config.yaml
arch: "vit"
model: "image classifier"
train_examples: 395000
fused_qkv: false
qk_norm: false
residual_init: "none"
grad_clip: 3.0
final_lr_fraction: 0
Rows from block 5, named by matrix and row number. Rows with one number belong to one attention dimension. Each number is 128 + 32 x the weight over its row's rms, rounded and kept within 0 to 255. All counts start at 0. After the name is the row's rms in percent of the matrix's.
# v: attention value (model.blocks.5.attn.v.weight, 192x192), inputs 64-127
# proj: attention output (model.blocks.5.attn.proj.weight, 192x192, transposed), outputs 64-127
v.113 089 [115 168 118 116  82 117 114  96 112 109  63  85 152 130 146 114 134 169 144 206 125 140  75 184 118 129  77 124 140 122  69 192  65 162 149  91  89 164  91 160 131 109 148 137 155  72 115  84 125 119 176 164 153 181 139 131  91  70 128 126  48 129 100 176]
v.114 083 [139 147 118 172 140 159 149 143 167 172 126 119 149 110 147 118 168 159 148  93  60 110 152 117  96 114 155 146 105 115 112 159 112 114 143 156 137  83 188 127  99 117 112 146 124 180 126  84  88 107 169 126 161 131  90 120 122 105 143  72 114 102 144 156]
v.115 088 [103  85  47 124 115 127 173 108 153 116  61 162 141 122 176 117 143  89 116 162 150 178 101 175 118 137  99  99 119 154 120 154 141 119 152 113 137 123 120  24 150 141 136 117 150 156 103 199 145 162 144 131 151  71 166 108 154  80 113 122 111 138 172 139]
v.116 080 [134 132 142 198 127 169  81 158 158 140 140 143  92  84 154 150  57 114  85 204 163 138 138 165 108 144 121 155 108 131 127 144 151 183 156 151  75 129 107 105 124 168 116 178 162 129 139 107 130  82 178 137 116  63 122 142 147 168  97 152 140 106 147 184]
v.117 103 [ 94  99 121 140  87  65 138 127 146  89  83  93 101 211 167 137 159 115 123 188 153 116 104  86 110 133  73 106 128 103 130 141 157 146 137 131 136 107  47  74 165 101 178 122 153  88 133 176 129 152 211 118 127  64 147  92 144  89 188 179 107 150 206 142]
v.118 086 [ 91  89 129 158 216 118 180  38 105 119  61 200 157  81 112 149 145  92 183 106 173 165 167 218 135 135 143 120 104 140 128 157 132 157 107 130 128 163 106 150  88  94 137 134 100 128 107 148 161 133 105 109 131 142 110 169  64 115  84 120 127 131  91 151]
v.119 094 [ 81  99 128 138 193 197  88 106 140 112 111 162 121 135 182 176  97 160 138  91 100  84 151 124 114 144 129  93 159 133  92  98 148 114 128 150  61 117 117 146  76  98 102 157 146 136 117 105 191  53 140  81 164 109 131 137 164 187 132 157 154  89 133 142]
v.120 089 [163 122 117 150 186  82 112 170 131 142 146  92  93  75 155 109  79 103 169 116  57 136 138 149 127  77 146 103  99 125 158 131 138 138 150 129 154 192 159  93 128 102 144  86 132 107 108 125  91 118 143 161 161 159 161  56 114 215 148 123 115 159 161 105]
v.121 089 [ 98 154 139 136 144 175 162 202 112 134 135 127 146 101 163 115 230 133 130  88 137 136  92 146  93 114 160 132 185 141 100 136 158 121 131 138  90 106  42 145 126 105  52 137  95  95  88 103  84 105 136 111 199  88 163 149 189 115  88  80 134 117 172 101]
v.122 097 [136 103 100 149 138 116 163  71 158  85  80 213 167  59 164 129 105  92 127 159 111 121 144 142 150 136 117 133  78 139 126 160  89 121 150 153 118 182 123 156 127  94 154 169 122 101 157 119 151  86 110  54  72 137 103 184 126 106 134 137  99 127 100 166]
v.123 074 [117 148 107 149 146 111 131 165 112 117  83 131 137  76 162  48  95  95 138 175 126 169 144 117 164 143 111 115 144 159 123 103 152 160 157 179 151 127 159  82 155 165 110 143 115 156 166 164  70  81 110 108 178 140 143  61 115 126 102 123 144 126 108 102]
proj.113 084 [164 130 138 135 150 144 138 131 132 136 143 217 129 146 159  88 111  92 165  31  96 115 144  87 109 156 177 123 115  77 140 141 198  82 134 140 192  68 115 138 135 114  77 139 118 196 118 173  80 101 119  25 110  89 149 103 132 137 152 115 162 147 135 122]
proj.114 081 [122 127 151 111 140  99 128 145  95 120 123 127 104 139  89 123 104 102  94 144 109  96 157 166 145 172  90 158 117  97  92 108 151 160 102 125 142 152 111 130 245 153 117 110 122  93 148 166 157 146 130 160 117 145 155 170  66 136 193 111 101 132 135  75]
proj.115 076 [151 138 202 159 139 131  97 119 121 158 117 123 115 127  74 148 137 175 153 105 134 128 106 127  96  89 149 143 102 124 100 159 114 202 173 131 106 114  75 236 108  49 163  97 115 165 141 121  82 162 152 150 120 170 118 154 119 121 141 117  59 109  79 133]
proj.116 078 [110 116 196 118  87 152 179 123 128 128  77 137  75 105 125  92 120 100 110 119 107 173 106  87 162 113 150 112 168 164 136 135 141  99  48  45 168 164 149 132 146 101 107  90  95 119 122 125  36 139 100 106  98 208 129  62 124 105 184 119 183 106 117 103]
proj.117 095 [150 116 171 148 113 200  77 145 100 144 105 130 146 118 158 182 121 180 185 100 155 160  96 128 126  51 172 122 135 140 139 143 119 104 147 104 148 128 147 174 110 125 112 146 128 155 110 156  38  87 159 132 148 184 114 100 171 175  99 163  33 120  71  86]
proj.118 088 [145 120 136 133  73 117 137 138 108 177 146  86 122  86 127 145 140 111 127  94  96 100 161 171  51 131 116  84 136  16 140 196 102 136 126 179 109 107 104 118 170 111 161 181 124 124 110 151  98 144 116  80 140 123 156 127 161 112 171 149 127 121 170  96]
proj.119 094 [131 151  88 105  94 171 167 152  92 139 107 118  88  74 132  77 127 113 125 165  86 149 126 152  70 110 139 114 102 135 148 247 104 161  96 116 114 140 125  82 164 136 136 175 108  83 182 141 112 136 105 150 129 175 157 162  78 139  95 117 139 130  96 177]
proj.120 091 [121 129 166  89  95 160 137  75 108 130 124 191 112 199 108 200 160 128 103 117 184 102 120 136 153 231  95 152 162 144 147 124 104 120 127 135 139 139 100 148 105 172  88 127 108 116 135 120 167 108 152 138  99 100 145 175  84 109  47 162 119  32 100 198]
proj.121 086 [107  69  33 133  88 168  89  88 140 153 110 148 144 118 165  99 108 127 114 186 140 125  98 137  93  90 154 134  73 159 127 211 118 133 165 166 130 117 192  83 103  89 197 120 161 126 142 185 160 122 130 137 126 144 156 153 129 191 116 180 135 117 100 145]
proj.122 090 [148 172 170 133 112 121 175 133  99 164 163 110  44  97 120 118  64 157 169  84 109 119 120 150  98 159 111 117 147  58 194 141 190 135 135  82 106 163 102 191 121 134 129 107 103 188 107 150 123 173 105 117 112 100 148  49 119  85 124 148 182  70 107  99]
proj.123 072 [132 116 100 131  79 122 131 127 175  92  95 149  69 179  95 119 110 126 134 115 128  81 159 101 101 143 158 126 190 112  94 172 104 127  94 110 122 124 123 167  51  58 120 169 172 120  95  80  93 143  90 168  92 132 122  84 170 137 123 132 120 123 115 194]